config.toml
arch = "mobilenet_v2"
image_size = 32
weight_standardization = true
loss = "cross_entropy"
learning_rate = 0.0012
eps = 1e-06
batch_size = 128
Rows from block 4, named by matrix and row number. Each number is 500 + 40 x the weight over its row's rms, rounded and kept within 0 to 999. All counts start at 0. Numbers have three digits each. After the name is the row's rms in percent of the matrix's.
# convs0: expand pointwise conv (model.blocks.4.convs.0.weight, 160x40x1x1, standardized in use), inputs 0-39
convs0.5 097:523557470546543532528548521481499507537424472496540536473516511528501502492485450483506525455427448556491565477495408586
convs0.6 104:393501484455486493463514441490509483506556579470545467489502552510484523551471460498519511494568503488430510526559428449
convs0.7 108:490552472521541504430475488526511488546469539476498481515555444487507487495498457521452402392555517492541486455488548562
convs0.8 099:474465548502500510509501426578518481508474517503580422528521458442479487551513523448467425527503498455488492435496581482
convs0.9 099:543579481449500531564597473475489485509505501457457482533496492541449456493530524466503526389487497476507566544474500455
convs0.10 096:448537487543471459435536555483548539466464427485500486488478474544459504529520499517553479452483523537373474513551478492
convs0.11 106:542478465449469496486464531511577495466470480515529469510405409494444523516491458421564429482514538502504501451492481525
convs0.12 103:426520460496536434459539517536553537553425530508467528501493564498508444560530450516463430467437495515456471469484478507
convs0.13 097:573513481503522530520383600492509458569512521510488466514468468537474531493532481454459468468528559499565462519490469512
convs0.14 101:507551450488525434463574503501472496477445544511491527502473528401551451501497496499524491421470525546491544404466515483
convs0.15 105:535485506489492473442588571452447510537542482484542530484454537519491466562473498480493464514505566613468533450488495487
convs0.16 100:460446585519527523490491488452448495490484491588533520532518409466459467544497437537502500537456448480582499484471511479
convs0.17 085:472542519467521486504505413562555451551488524458521472504498572427450511495528497472464499523587496499574532483549550526
convs0.18 097:461505482496532527494581451504568543508507554546551460501528469432457409548481540531532465484495485527484571449494468534
convs0.19 105:429505563506487451574505517466516524547440438486464549480553594486499516504521514470477509517456559523490547508504464420
convs0.20 095:476556500539479452559576541526533471510476460495458497456435531512466430472450478584535523553483464534548525538507452514
convs0.21 095:527520461569545474502514505558525516463569516504479437489427478491492489460463529467521528434443442532510543542522557582
convs0.22 113:522519513484480488538423508514488499416535399535548453544503542549485536452486547529511505463479508508436448529533440554
convs0.23 101:537559481509459514510471605455561512474414483536435482488484457460496537461521495488446527505545525530521442480436489543
convs0.24 104:499488507500407466620525500497493471482524487514509510511602490508473475499564479576496487441478534480531464531529448541
convs0.25 090:539473480527476514506431517576499469528472549547553487489489476396524531564486491444454487559548566481539511497480555491
convs0.26 097:457475485499460510533467471548498474460484505488529425483499531546552464512449567449473511424570500494535496479477554394
convs0.27 093:463524491508479545492516450545528491408532429464512434454472555529483547409528522493577541483453484516471476533512468516
convs0.28 091:518528569509440495569462495493522475461477397469418514546477480539533519533469518452489532455482509563489546513540461449
convs0.29 098:490496581515515399563527480503483490482437498407502518476515488477580515491492511461481456505486493517441535523419474449
convs0.30 102:543401508503447553488540574477523523514487471490586527558520521459511539467530483563515555528436477508550483522486523458
convs0.31 101:531532495428479513502488437584488418511457519529445409511544511512533525547501546469544479524551556462536546519495517483
convs0.32 101:545493409471559445471498479498458536552518458429517507558499497510510551481540545554510467465470546475462543508411467510
convs0.33 111:471570442468528511522438434560552536491520478536490477535529537404500512495532532530505452494482510526566535501464418529
convs0.34 095:497452464489410561435435499474468522509494516518485528602545492476497459491520569499538532537525487492524538473589515476
convs0.35 097:472527475563492445548495569430471555516489494524458541506490582468491491545454466597506480523474473485478547558520450482
convs0.36 092:406548530591488597487514471484486491523534570522478492524460464467496488481506542510490529470539491416484437539535510506
convs0.37 105:393435467524423543518482543486540508452528448527496520498537504500518486523499519509550535460545573522569424481478489515
convs0.38 101:507507504498504522564470539516513458545389437526500474529498576471495497428470491500473427530499515531563502483446458566
convs0.39 094:401481574569476516479547492495579563479513498436483508490520489469498456445511504435512533552556514462522492459517535462
convs0.40 097:542531562556492462539533470477456549552461515506461555498422541498550480466494426527527421512448502477472510500456456455
convs0.41 098:504549527465540432457546483447511511525556457469534540528415459504436511521453462546495479556496512529460443435462526528
convs0.42 097:543501529481552495480517461520586494545505466484570474422429542484532539440451517448480501525508497557552514540517568529
convs0.43 113:568506523538537487453458484443463564544589482473458516537429448459563527517452497491522528453451444517489511502464522526
convs0.44 105:532463522518463528512484554496473473512536476572469530524516510481472448454485388480620552522497550543458502521484505487
convs0.45 102:468364563606484448469511455481533512510494551474450502529485540502486486510473461467502534482521506440532516505525511462
convs0.46 110:566411518545514519538591521465492500512461428502490620511476527465537479492527482553537487442504497491499525486463473493
convs0.47 099:496519468570573501482597463515537543510424440522453499546506539472551491498489525515512427537490496543430502488502441491
convs0.48 108:505469489527520456548536524495469470561502415478498516559511510525494538511431512609475481519464476492543546519540401492
convs0.49 105:482525439481468548535502451446508477517519556471496471535460471493516450505495469464496578457489588537489568481587511567
convs0.50 103:464540525499501549438520543521570546504493497562462453484482531577460467568546495457478484514498447483403443471499507522
convs0.51 099:482509481466552495435525471553491500485488519558537550530559520519486485474513442575485375494517495551472518432538524467
convs0.52 096:510580445433541480499588494529510527431479485524467483482454552510542575455488546467472494478492463528466477457430522519
convs0.53 093:460517590579574474517543480505557466479465526533455481526515549489551533557507443505519511508548484434515453488528549543
convs0.54 110:539520533571532546515514564464526583498484468476477571538473483465490472486546433527518449467460541520445528488428448480
convs0.55 098:462504512520542478510538449553513439531538477422578496407477531513497549499480556523522507520442451526517502552447475442
convs0.56 099:470541495550528468444474529483559506530463493560526511552452477471529495437499485481483560458461476528513418450458581563
convs0.57 109:565455443535503405468435500558505498551453504496517476459431482503458559513464477471460470457513502462520550518490487574
convs0.58 099:517448544517432516534532503513524525502483535403488509479546508517551447517500463451523536531444548509494524484463557387
convs0.59 099:484502460433458522451504455508430443455524534479489519480490552539522582533587510503487535463476539455501399491499507492
convs0.60 109:567476499515543414491536494536538528468519540533494507540540534496501527526418519471446437570453441523423490470527480522
convs0.61 095:473482523493488547475465474544504489440498552507508383447473527501504488498422535545443510515577532473511538416470500479
convs0.62 099:482495521493511502566503487492510503423457474486511395526537554484471468486428592419494517550523513539538557524504510483
convs0.63 116:518520488493470498521521566362458531541523497535474510499464558504473428563524481577504489544498536500550520488524455483
convs0.64 104:481533447416498501449633495485485485451460536515495584505486491480522482445490506567513503470496477447523554495464494479
convs0.65 101:506468503477431589496491459493545395489511488492478518499522507500492479529545517506580485414510508559465539474551462565
convs0.66 104:479536528552538467539554465544549542493519469522468437505505604561503457472507474605493531470480458502483460472466472500
convs0.67 095:619479509500485521549411585508480478491493556523489478507488444539514521495541489488394493481517504519546473472455513505
convs0.68 100:503514495486567435456530519503532529512447520460524589468442533483562472511495494481529459447477442477584520410498499506
convs0.69 094:567462462514504454537545570418516565526534517505522506528521529478532525486538546499525495469478532515451493461393454441
convs0.70 110:543551521503502552512518522511505497555589545511525590519480559409529541470500501505454485516526599516496511486437496509
convs0.71 102:507505509543532508428547532541520531499516546464501554498420438499558518498418526448567539485596519482536505487489521472
convs0.72 110:480507490551414583473448453460519554547548533500469531548507528529414556471509522506500523426526533489486550539497504479
convs0.73 093:545460503515531442514457538485511587482508513493503533529482494561541527455510481502543510481456509473454593403414519491
convs0.74 103:561516455547530456583511531515470544480536452506464466456506449546578514438493551457549526440483503475472530520554469475
convs0.75 101:554522468548572449484502567463532440483490469491519550528425455425457488523497485548492469459504509541570523487446512544
convs0.76 098:499486467493429474498434510458517414508497492508485513492556523547444511466501449530511549401463516565500449515546437540
convs0.77 103:412502478547495458381568490503557553515455553543504482468477493471531499476532453479497457528492461460572483504500509526
convs0.78 095:482535461428474471576511410457513487481527489476592465479527529554570508543467496529550482506511519499449477553529450501
convs0.79 106:528521549564583433505591506502539515578460512519480556450494562523530544475486493525497440503495488531452525444478512481
convs0.80 097:465481479504513504465465559501563517482484462597544486502472455481468522511516461439515430460478458518441503445528566583
convs0.81 092:460613504524478388480464502505522477442484539579502495429516513523463503503513557521501509500559511572519518529501486488
convs0.82 099:438568516561507487505525472513534523542508476524431521457511504544553486491470534549560505564433418520521584488524491476
convs0.83 108:457453545506477532483459484547529441510473532568551415491479491453475460549442499433448428532550498535530517505544496515
convs0.84 092:535497408519531516514509537478520487458464612528528537474451434479593537488547511475487505466552547484510463483539472504
convs0.85 100:525498506552561524450468495506593436448569531448491489449556508528472519490499459443543487510454469585502484476452494479
convs0.86 099:496523484424536540494531444542478502470467523510503539501461491428526560425475521494468491408511519489523410569549489493
convs0.87 093:560506563493497510557509481485559492518593510504555467419510492575478503462435493519510468527528499598483483552485470496
convs0.88 108:487490522549552425533510552483451519529480425497480529513491531478510470521520439536554512478444549459485572488497390475
convs0.89 090:507480487406401535435457519451467464506499514500543475557465549391539511489520497492576524521493515504497499484507516531
convs0.90 096:488514457483481507472528523453443487484568469524493449535519583527426476527442494545501458533424465503512546593521459493
convs0.91 097:514572490540438443519481481409502507463492451523469525480439508507532470517441506547525568435542461537519513519573501545
convs0.92 110:467432500453438467446540430452532379502479560508492518531467491521514535495439574514508522509470494496455481515515485463
convs0.93 102:504415485488483520469504478547454516569570558479498489505583551576445526526482494507484510537538485539529491528483404508
convs0.94 091:455549465485451497491490524539534487388506542459486457436464496472545504478486572506460515544576479527520524469526555440
convs0.95 094:496542497558533495495505504551538531531399399498554499472526516490532535487490551509435432538457457479469512460454465526
convs0.96 106:493481469443494544532526477538476410452501567454522508482458454404449503507527460501494521438549504492519542424452485493
convs0.97 091:554566475538534476462509455569525500557486396491533583496466450524535480479493521530487508523467473542530492503412526514
convs0.98 093:396511497450493499450516428515456476515523457511541465460472485548583492545503535491507538532474548489488460569566463475
convs0.99 103:443539541423472440471522539466569440474480539446510427513493456552499488546489499532520545488520451514473499429517551541
convs0.100 084:493568408454471518481531551542560543460491497535505539492425536442523515521498499481474440490523535557491506424433487502
convs0.101 099:520530504544499565478496448514488434477537507463478458493507434490451561546512445503562527472502464479489378515551467533
convs0.102 094:556502464494484581501478568555474518527598470419530475497540546487483455485470507564537497545464518485538555537514481536
convs0.103 100:522552480488536543436501484508591489528489473517543509486495470424547521451468533436507496517517509596568546476514566527
convs0.104 108:498494514471490448543559520530492556529516511537522537474428492517571423497519552499548519470520542551500438490391500537
convs0.105 097:442503465554564477433508466503557537540489521490445517504472617487486490586492521536454468525491502479453487550478491548
convs0.106 098:426473468516552494431581466471512513557506524557532485467522532534452540521418535484470536567538500498539478504465494436
convs0.107 095:465564467557518517471534488543577461473511430444505539459422514527529497483512498547502466495478439521549506452453558442
convs0.108 090:482586501543494508584463456478505551452486475520394496484516509494548530448540562548508499473532465549518551500516446486
convs0.109 099:510451560517507573500519534528474521502483444478525536487497468406543405422506476547561533547539537475469492488485534494
convs0.110 103:487544513511540455447496588517549528532508483569468444465499500547473550485463518553543468517512449582488568469554482476
convs0.111 101:414433460508556480483472489532505440490531500476472550404507531555509550509512515489540533510573534575506471479455516464
convs0.112 107:530549521580525509510549571508471515457455524521433453449516497536505457456440477511489459514470455528486435496515526599
convs0.113 109:480475491530504503489493450451519586471498486528515473481546563507479555461507464539406505484576468573488549564529495558
convs0.114 101:539491575536462573551519510496484480502497412528484536516506459415539517431445497519513483491515497432468532571518552492
convs0.115 115:530532504433529491419486496484588505516530483488510499466464535464543542425422499474485424492479515483554497484421480452
convs0.116 103:528487496468566468496508533466477519517400508491508463492484449476518429531544515445460482438560454545559578475528542524
convs0.117 093:408562485559495514505424540505536489444485508448468442475485505460527499493430519470498475583592494518486466517519478484
convs0.118 087:513527486442545562523542463513513522501432504504496448508459461406537506546511571401492497521566546500544465479495520484
convs0.119 099:543487557500536503518436494488453475533511456538496549584516475485514494509500455472548539512423475413527534570535576498
convs0.120 099:484512490497461596523451555492479438509525516470516515539501468526461508549470540511464459510497498483481505593632492512
convs0.121 102:521568459458562503521534471508442464473515502522524478533410471437557472513491553511547524476566503476553505426538487451
convs0.122 100:514485573420467487507511491492439477540555538567562431516505462455486504503513459491561466448548456510492504478579506546
convs0.123 108:384474441560436555451506460535482489459433511457523510516508507533500510558521559505541515494494544466546475551506539519
convs0.124 100:494419563543498524420490481484492434526569487436534447444498511550511541508508563561461525500489516544549469493454493519
convs0.125 104:443466526507518448487513531488497513449470518569478497433493495470553536513447551461543556568509501530592420472520538521
convs0.126 100:489522482511464491462576454539512506537499496412545521487384502479506496466423509538526476505481462572550456529455523498
convs0.127 089:533547490504545486477493468529568536460454430510476458484461517481565573410409545486472523536513467529507521467465492475
convs0.128 106:496503498579510476501520534498503582484453495467488448536429503468454547516415480502497485511442486418558517415507531514
convs0.129 094:533545454547504501434501459511546459536525497477471501373420463508517457435490522545502525513542434522508509484480510455
convs0.130 111:492533483434573517462442561471483513422539456527492518518450548490494555462463488463444527551574480542567515482517502507
convs0.131 096:503435513482561590562516472490475513446507576502547468485456480502501442492539482501508542467598486485515517415509512468
convs0.132 103:486480505565488429473523504521566520377490494483495489475492421504518491467482522404524544501507498509506521496481519402
convs0.133 097:493535506453532511482478537511511562553508501508495506517443477563618486480533556533529496489581467533561517420506489457
convs0.134 089:547523515509486593557530550509496471483457560542490482546535439483463475502550516390481563473511511517536459476492546533
convs0.135 105:443566557493462568489488522565506464448456482451468507461536543487467441537499546452544524481580515480536474506460553476
convs0.136 088:493529515483485593526507438500495527444513434503578488565512518542527530474465556451532486481518443462522563519586507492
convs0.137 102:552536422509501530421537538538515491450481525530492487531448468462504487441462435389515494460548494495546497487538534476
convs0.138 095:484509430394525471504474493489465513484584536508425522543510507456592509538521544537535456495527567505509518494532485465
convs0.139 097:454455477515429516528484460479416439437436534540493458542489538496503548537547528506506507499547457538520528465580500446
convs0.140 095:507498549481531529504510477516468559564492437525455546516525532360544502460528469528480496543555502422464494510494523512
convs0.141 103:579431556493478490565530485406467556475487490467500533527496514442497501527503498536488496526395475486436558521492490524
convs0.142 081:499483538544520502517491530478458561540413541516397574527480529539460430510506446508525504526505492508547564447532476512